config.toml
encoder_arch = "resnext"
model = "image captioner"
dataset = "rosettes with rotational symmetry"
train_examples = 97500
image_size = 64
crop_scale_min = 1
horizontal_flip = true
tokenizer = "word"
vocab_size = 28
encoder_norm = "batchnorm"
encoder_activation = "gelu"
encoder_depths = [3, 4, 5, 3]
encoder_kernel_size = 3
encoder_stem = "single"
encoder_avg_pool_shortcut = false
encoder_widths = [256, 384, 576, 864]
fusion = "cross_attention"
label_smoothing = 0.05
decoder_width = 192
decoder_layers = 7
decoder_norm = "layernorm"
decoder_norm_position = "pre"
decoder_activation = "quick_gelu"
decoder_mlp_ratio = 2
decoder_head_dim = 32
decoder_fused_qkv = false
decoder_bias = "none"
decoder_qk_norm = false
decoder_parallel_block = false
decoder_dropout = 0.05
decoder_inner_norm = false
decoder_positions = "learned"
decoder_cross_attention_every = 1
decoder_tie_embeddings = false
init = "trunc_normal_002"
residual_init = "none"
optimizer = "soap"
beta2 = 0.99
lr = 0.0012
beta1 = 0.9
shampoo_beta = 0.99
eps = 1e-08
precondition_frequency = 20
max_precond_dim = 1536
one_sided = true
adamw_lr_other_params = 0.0013
cautious_weight_decay = true
steps = 2900
batch_size = 64
epochs = 1.9
lr_schedule = "linear"
final_lr_fraction = 0.01
warmup_steps = 80
weight_decay = 0.4
adamw_weight_decay_other_params = 0.05
Rows from block 12 of the image encoder of a small image captioner, named by matrix and row number. Rows with one number belong to one channel. Each number is 200 + 40 x the weight over its row's rms, rounded and kept within 0 to 999. All counts start at 0.
Before each channel's rows are labels from the 100 images, of 14976, where the channel reaches its highest value: "responds to" is what is common among them; "lies over" is the class under the peak. Only what is clearly more common there than usual is listed. The data: rosettes with rotational symmetry.
# convs1: grouped (16 groups) 3x3 conv, stride 2 (encoder.blocks.12.convs.1.weight, 432x27x3x3, each kernel summed), inputs within the group 0-26
# convs2: expand pointwise conv (encoder.blocks.12.convs.2.weight, 864x432x1x1, transposed), outputs 0-107

responds to: pinwheel
lies over: rosette
convs1.88,201,225,166,196,188,184,176,180,198,228,167,203,365,156,205,162,210,231,208,191,192,185,189,192,170,136,230
convs2.88,163,243,180,213,169,249,173,171,207,235,203,140,242,210,218,268,269,177,205,235,248,211,238,294,194,230,204,186,212,211,182,205,151,192,242,206,201,214,135,219,199,289,264,167,189,250,219,179,181,248,224,187,182,164,311,250,236,223,180,235,190,278,264,192,220,237,187,132,236,207,184,200,271,267,203,197,232,169,221,212,280,226,250,206,213,149,207,260,161,101,157,174,197,193,146,254,254,200,149,257,208,258,192,242,235,195,144,171

responds to: seven-fold
lies over: rosette
convs1.84,161,170,194,162,223,240,194,242,123,199,182,203,236,165,244,100,186,226,175,153,232,197,230,206,108,184,218
convs2.84,292,219,171,194,176,176,173,227,170,290,282,172,245,212,231,176,214,195,194,217,249,224,194,254,152,190,243,237,205,178,221,187,207,186,303,224,203,198,183,177,242,201,240,185,210,207,240,203,215,211,164,238,177,175,211,233,242,225,235,238,227,287,192,170,175,230,205,249,212,242,238,226,176,244,260,204,263,252,217,300,158,214,203,223,172,140,192,165,126,261,238,174,214,205,224,141,193,278,273,210,204,215,225,209,231,254,166,239

responds to: seven-fold; six-fold
lies over: rosette
convs1.190,183,139,235,150,127,173,212,233,188,229,221,194,258,259,209,152,203,220,199,249,136,224,145,182,254,187,140
convs2.190,184,149,173,217,140,230,223,151,190,134,182,212,197,195,140,198,170,238,218,209,197,248,176,188,190,221,192,218,182,234,226,245,165,199,235,183,208,195,188,200,126,152,168,175,197,211,292,161,149,218,144,211,177,150,229,262,220,91,242,242,277,246,214,167,240,199,156,231,253,196,234,147,173,256,211,166,182,221,216,197,146,177,234,169,162,252,228,157,230,276,244,203,251,229,179,236,217,214,253,164,225,226,166,251,94,129,215,157

responds to: ten-fold; warm
lies over: rosette
convs1.121,174,204,187,114,218,191,186,151,188,208,224,129,180,208,224,255,262,234,168,197,196,219,195,146,113,235,264
convs2.121,186,192,218,279,214,154,237,174,105,201,195,141,187,202,193,208,118,169,143,188,179,187,163,233,190,209,178,210,123,166,188,237,110,182,174,157,214,195,169,210,152,275,183,189,262,158,179,182,163,251,219,209,254,220,199,156,179,154,163,297,138,231,239,214,210,242,173,163,177,246,173,192,150,254,212,165,174,134,200,213,176,149,208,201,193,226,212,54,201,164,267,227,134,263,199,180,235,179,138,171,215,140,189,176,158,119,169,212

responds to: warm
lies over: backdrop
convs1.51,196,243,250,165,221,194,142,173,256,126,191,231,165,205,187,217,182,230,228,221,121,172,190,157,123,251,158
convs2.51,158,245,224,212,283,169,94,134,190,241,201,194,182,212,200,215,231,211,225,145,142,151,183,157,165,211,266,232,247,200,243,196,153,221,202,166,211,187,180,245,231,177,201,138,168,199,175,235,172,160,191,196,211,160,236,212,166,159,228,181,168,213,127,160,230,278,220,206,163,183,236,233,151,165,218,210,115,166,230,238,243,257,191,180,169,177,194,161,126,202,174,204,246,237,224,161,198,253,221,230,109,245,172,201,141,218,223,238

responds to: five-fold; four-fold
lies over: rosette
convs1.162,255,157,178,253,213,204,220,222,267,214,220,250,129,145,210,193,215,110,162,144,196,177,206,257,194,233,213
convs2.162,207,170,206,235,204,191,183,197,297,206,195,250,215,230,221,191,170,250,218,146,295,267,156,173,226,174,178,123,224,161,184,209,184,136,240,207,240,164,171,221,149,192,231,216,201,166,201,243,261,251,183,295,210,211,193,192,163,254,180,303,179,237,200,198,227,202,246,162,186,266,261,152,167,190,279,179,150,207,168,183,183,243,158,148,249,213,202,193,199,182,222,177,187,228,205,185,215,202,153,144,252,150,176,192,157,230,205,160

responds to: pinwheel; four-fold
lies over: rosette
convs1.369,189,190,203,270,200,192,206,331,142,207,160,178,174,220,147,160,147,181,173,172,218,194,260,182,176,200,190
convs2.369,137,183,154,266,73,175,190,211,250,247,202,183,159,222,295,236,221,229,232,186,172,176,197,159,227,217,240,162,217,229,203,232,265,208,245,205,167,231,249,168,272,186,220,315,168,228,178,170,167,253,222,169,238,211,193,269,182,234,250,163,253,214,239,192,268,207,269,232,138,228,181,258,147,227,159,211,306,173,223,187,129,167,207,199,209,157,186,183,190,214,216,234,194,160,345,200,207,190,186,230,178,209,189,181,237,116,204,220

responds to: warm; ten-fold
lies over: backdrop
convs1.37,158,185,260,225,254,108,148,208,183,166,156,263,247,236,169,257,195,247,256,193,198,174,228,198,180,208,181
convs2.37,190,199,157,253,235,156,183,226,231,243,246,249,242,133,252,191,203,221,258,233,206,151,155,237,187,203,139,226,144,156,206,203,216,191,198,252,212,240,188,265,144,201,250,242,155,77,283,99,198,227,170,234,294,255,142,150,219,130,184,198,180,220,216,175,183,190,143,163,216,176,285,212,90,206,209,224,189,264,191,152,207,228,223,229,159,211,151,157,169,271,221,207,191,233,240,222,196,154,204,168,163,157,196,140,148,175,248,185

responds to: warm; ten-fold
lies over: backdrop
convs1.403,222,257,260,210,263,229,181,242,189,206,236,230,115,229,159,170,235,166,252,191,153,181,180,248,249,197,145
convs2.403,214,209,244,233,229,216,187,128,185,260,203,193,223,188,239,194,200,160,121,185,208,145,263,257,199,275,268,170,245,230,185,158,172,240,228,210,240,212,264,314,208,167,124,224,181,225,154,183,220,184,187,245,215,201,174,211,251,122,248,137,268,197,160,162,254,146,151,181,134,211,164,162,184,181,160,296,242,138,202,151,197,168,229,185,274,177,216,162,245,194,175,187,252,233,192,213,232,230,200,202,230,152,223,161,232,190,198,257

responds to: warm; ten-fold
lies over: backdrop
convs1.309,229,218,172,116,225,202,219,199,265,184,228,286,184,182,264,218,215,168,224,159,200,198,142,282,229,214,168
convs2.309,197,235,233,179,298,177,244,200,261,242,298,171,170,142,193,169,166,210,233,147,285,130,200,152,205,185,113,210,168,228,223,205,209,175,183,247,156,240,224,191,204,150,200,242,229,63,228,151,187,237,157,192,174,138,197,171,303,209,137,265,231,185,181,143,244,220,167,173,219,123,149,194,194,183,205,174,199,162,252,198,216,174,148,287,188,60,186,166,174,263,220,187,181,212,259,258,231,204,180,161,127,156,159,178,148,164,167,153

responds to: five-fold; vivid
lies over: backdrop
convs1.257,200,229,254,203,205,160,178,179,156,229,218,233,267,153,197,167,236,152,124,202,226,182,189,195,208,233,86
convs2.257,202,191,186,212,201,209,210,126,221,216,193,238,167,143,195,208,209,209,229,242,187,188,230,180,191,165,94,243,214,207,194,162,187,203,135,223,263,156,245,247,176,192,146,175,221,184,271,209,219,182,227,232,360,176,165,162,228,195,144,203,214,125,210,226,193,142,173,207,279,163,151,198,204,156,188,170,164,186,170,106,196,247,138,149,159,200,210,251,296,196,211,203,151,202,150,125,222,181,169,142,214,195,188,235,171,133,202,196

responds to: ten-fold; nine-fold
lies over: rosette
convs1.148,243,287,222,208,162,208,239,168,149,184,136,231,168,175,212,166,226,137,206,214,162,150,176,129,175,156,163
convs2.148,301,208,243,223,206,138,160,202,208,152,217,121,263,287,151,233,200,202,118,204,210,155,171,176,170,192,147,212,180,252,251,193,205,231,254,199,220,165,204,212,146,246,145,162,176,186,232,175,157,166,199,213,207,220,279,189,196,187,388,194,264,188,210,188,164,280,144,256,176,191,165,229,230,156,212,218,278,279,209,167,187,136,164,197,143,207,158,221,203,219,226,195,132,199,187,175,173,230,202,239,142,262,255,198,180,189,199,208

responds to: five-fold; warm
lies over: rosette
convs1.241,166,159,165,217,216,209,190,233,280,208,260,191,165,206,94,220,150,252,207,163,210,213,188,148,237,236,242
convs2.241,174,140,244,193,148,198,245,108,191,204,186,135,214,198,189,211,202,229,143,217,122,158,238,247,168,245,193,193,185,164,140,228,168,184,234,261,169,159,194,166,242,177,159,118,195,174,223,188,188,175,188,224,163,235,249,185,270,118,277,185,214,210,203,148,166,260,181,214,257,213,157,139,189,219,267,243,203,246,197,269,204,179,171,170,185,211,242,255,139,191,129,246,200,216,203,208,267,159,159,227,133,126,192,199,160,207,183,168

responds to: five-fold; warm
lies over: backdrop
convs1.277,259,210,239,261,197,153,149,161,240,222,146,107,219,251,250,218,182,196,179,208,189,204,230,201,153,218,134
convs2.277,197,134,215,186,133,244,176,184,169,160,188,224,284,186,145,230,178,189,136,153,169,236,218,234,266,174,224,226,220,231,167,188,249,218,188,216,217,227,210,152,241,225,115,181,221,214,105,208,221,188,133,187,174,144,231,241,215,168,188,139,189,222,186,219,187,187,155,181,156,112,168,165,218,224,164,223,204,145,146,207,261,298,258,226,165,166,251,253,142,196,264,267,238,193,199,258,199,189,210,216,188,154,203,212,117,238,155,171

responds to: five-fold; vivid
lies over: rosette
convs1.218,216,137,138,284,222,257,167,204,246,168,267,173,193,257,118,184,201,180,212,152,205,205,200,179,235,210,208
convs2.218,188,217,210,227,210,222,157,220,149,229,227,152,213,208,240,180,218,263,229,263,180,146,281,259,194,161,206,159,174,240,223,239,122,197,190,256,220,234,124,222,206,119,180,134,222,250,173,163,268,182,276,225,224,136,212,185,307,156,202,212,197,148,254,125,236,155,194,198,202,211,226,189,185,208,219,161,210,214,173,206,191,202,120,206,231,172,222,161,181,195,203,241,192,152,174,193,234,224,176,197,257,235,194,232,154,190,204,95

responds to: warm
lies over: rosette
convs1.414,153,160,204,138,148,164,159,165,215,178,252,211,180,122,145,223,162,237,181,214,247,175,202,179,195,284,165
convs2.414,123,192,169,220,243,253,153,207,230,228,172,178,193,206,170,209,217,186,190,198,194,162,193,256,236,186,136,184,187,209,195,125,157,221,143,248,153,261,176,223,169,175,204,198,268,171,189,222,199,185,104,220,219,195,209,161,218,116,178,188,177,269,215,138,283,265,142,171,203,223,196,213,212,245,270,237,189,192,128,195,154,182,180,203,173,175,222,170,207,241,237,225,201,223,162,172,214,207,142,149,208,136,208,248,176,265,215,182

responds to: warm
lies over: backdrop
convs1.165,178,207,220,164,184,224,197,159,191,237,176,200,225,231,270,261,127,240,256,250,266,248,176,134,222,211,162
convs2.165,205,184,185,178,284,143,222,164,212,210,252,219,185,168,196,237,244,196,143,155,160,174,233,239,254,230,185,192,145,248,270,167,191,182,193,256,254,248,216,211,182,248,177,282,171,266,261,251,150,205,260,246,208,198,213,193,226,167,251,191,204,178,181,257,183,130,201,217,160,204,107,155,182,120,234,75,147,172,265,186,201,172,173,189,153,212,201,126,226,154,178,208,252,216,221,301,186,217,187,151,297,269,176,214,239,224,200,190

responds to: warm
lies over: backdrop
convs1.118,215,200,219,200,83,285,214,183,236,163,243,127,206,185,208,248,211,250,162,194,234,189,248,212,209,173,214
convs2.118,145,139,267,228,206,209,185,189,203,178,258,224,230,156,208,187,238,228,241,110,143,163,125,120,186,202,198,180,172,199,254,125,244,177,149,205,168,176,189,206,233,110,194,229,182,141,172,223,209,147,220,257,144,194,159,186,206,185,194,183,191,184,235,95,261,184,194,167,177,213,174,225,176,228,187,233,189,135,181,136,176,170,207,154,165,175,151,203,224,144,226,175,164,164,118,205,148,153,210,174,173,193,154,199,246,194,190,235

responds to: grey; eight-fold
lies over: rosette
convs1.381,170,135,132,203,138,170,171,167,198,179,145,165,248,148,226,264,176,210,154,206,245,185,247,189,143,192,241
convs2.381,205,217,194,240,116,161,238,182,203,184,177,190,128,233,204,239,211,241,183,238,184,188,189,201,181,184,196,183,193,178,198,292,207,215,216,193,230,262,172,207,167,137,195,202,214,195,213,163,205,172,155,246,218,242,169,178,264,213,250,160,196,243,227,213,199,138,140,180,138,232,243,167,210,175,255,255,254,213,204,346,186,229,230,195,185,226,158,177,195,193,283,199,247,222,262,30,178,238,156,215,170,191,304,234,165,225,145,211

responds to: pinwheel; nine-fold
lies over: rosette
convs1.318,207,138,209,150,210,139,211,276,230,193,197,142,160,199,166,200,165,149,208,182,162,157,247,114,237,171,175
convs2.318,261,162,223,192,168,189,207,218,228,161,212,192,132,184,220,225,217,198,185,151,182,263,203,192,189,238,247,157,213,145,192,218,203,177,277,172,147,191,166,240,183,257,135,215,218,228,174,186,172,222,252,70,169,209,220,197,150,126,227,171,226,293,181,147,168,160,247,185,176,196,204,176,190,213,194,211,212,148,148,218,155,158,293,247,176,157,208,194,173,214,167,244,184,132,211,180,215,151,269,237,187,234,155,166,220,150,137,229

responds to: warm
lies over: backdrop
convs1.102,160,187,171,211,187,263,172,248,241,231,133,228,139,201,191,127,237,225,223,162,218,270,184,264,164,201,165
convs2.102,245,116,149,259,274,253,157,160,152,233,279,155,141,180,189,242,190,231,111,165,233,157,159,197,211,260,169,186,180,185,209,197,138,125,198,269,282,212,138,154,174,103,259,259,237,175,218,274,261,191,218,136,145,206,234,265,200,240,215,188,220,243,182,178,172,174,246,139,204,225,195,279,175,211,216,134,270,231,272,201,136,213,185,192,236,234,116,118,205,257,193,188,203,276,266,182,185,205,150,191,162,184,188,198,165,261,155,257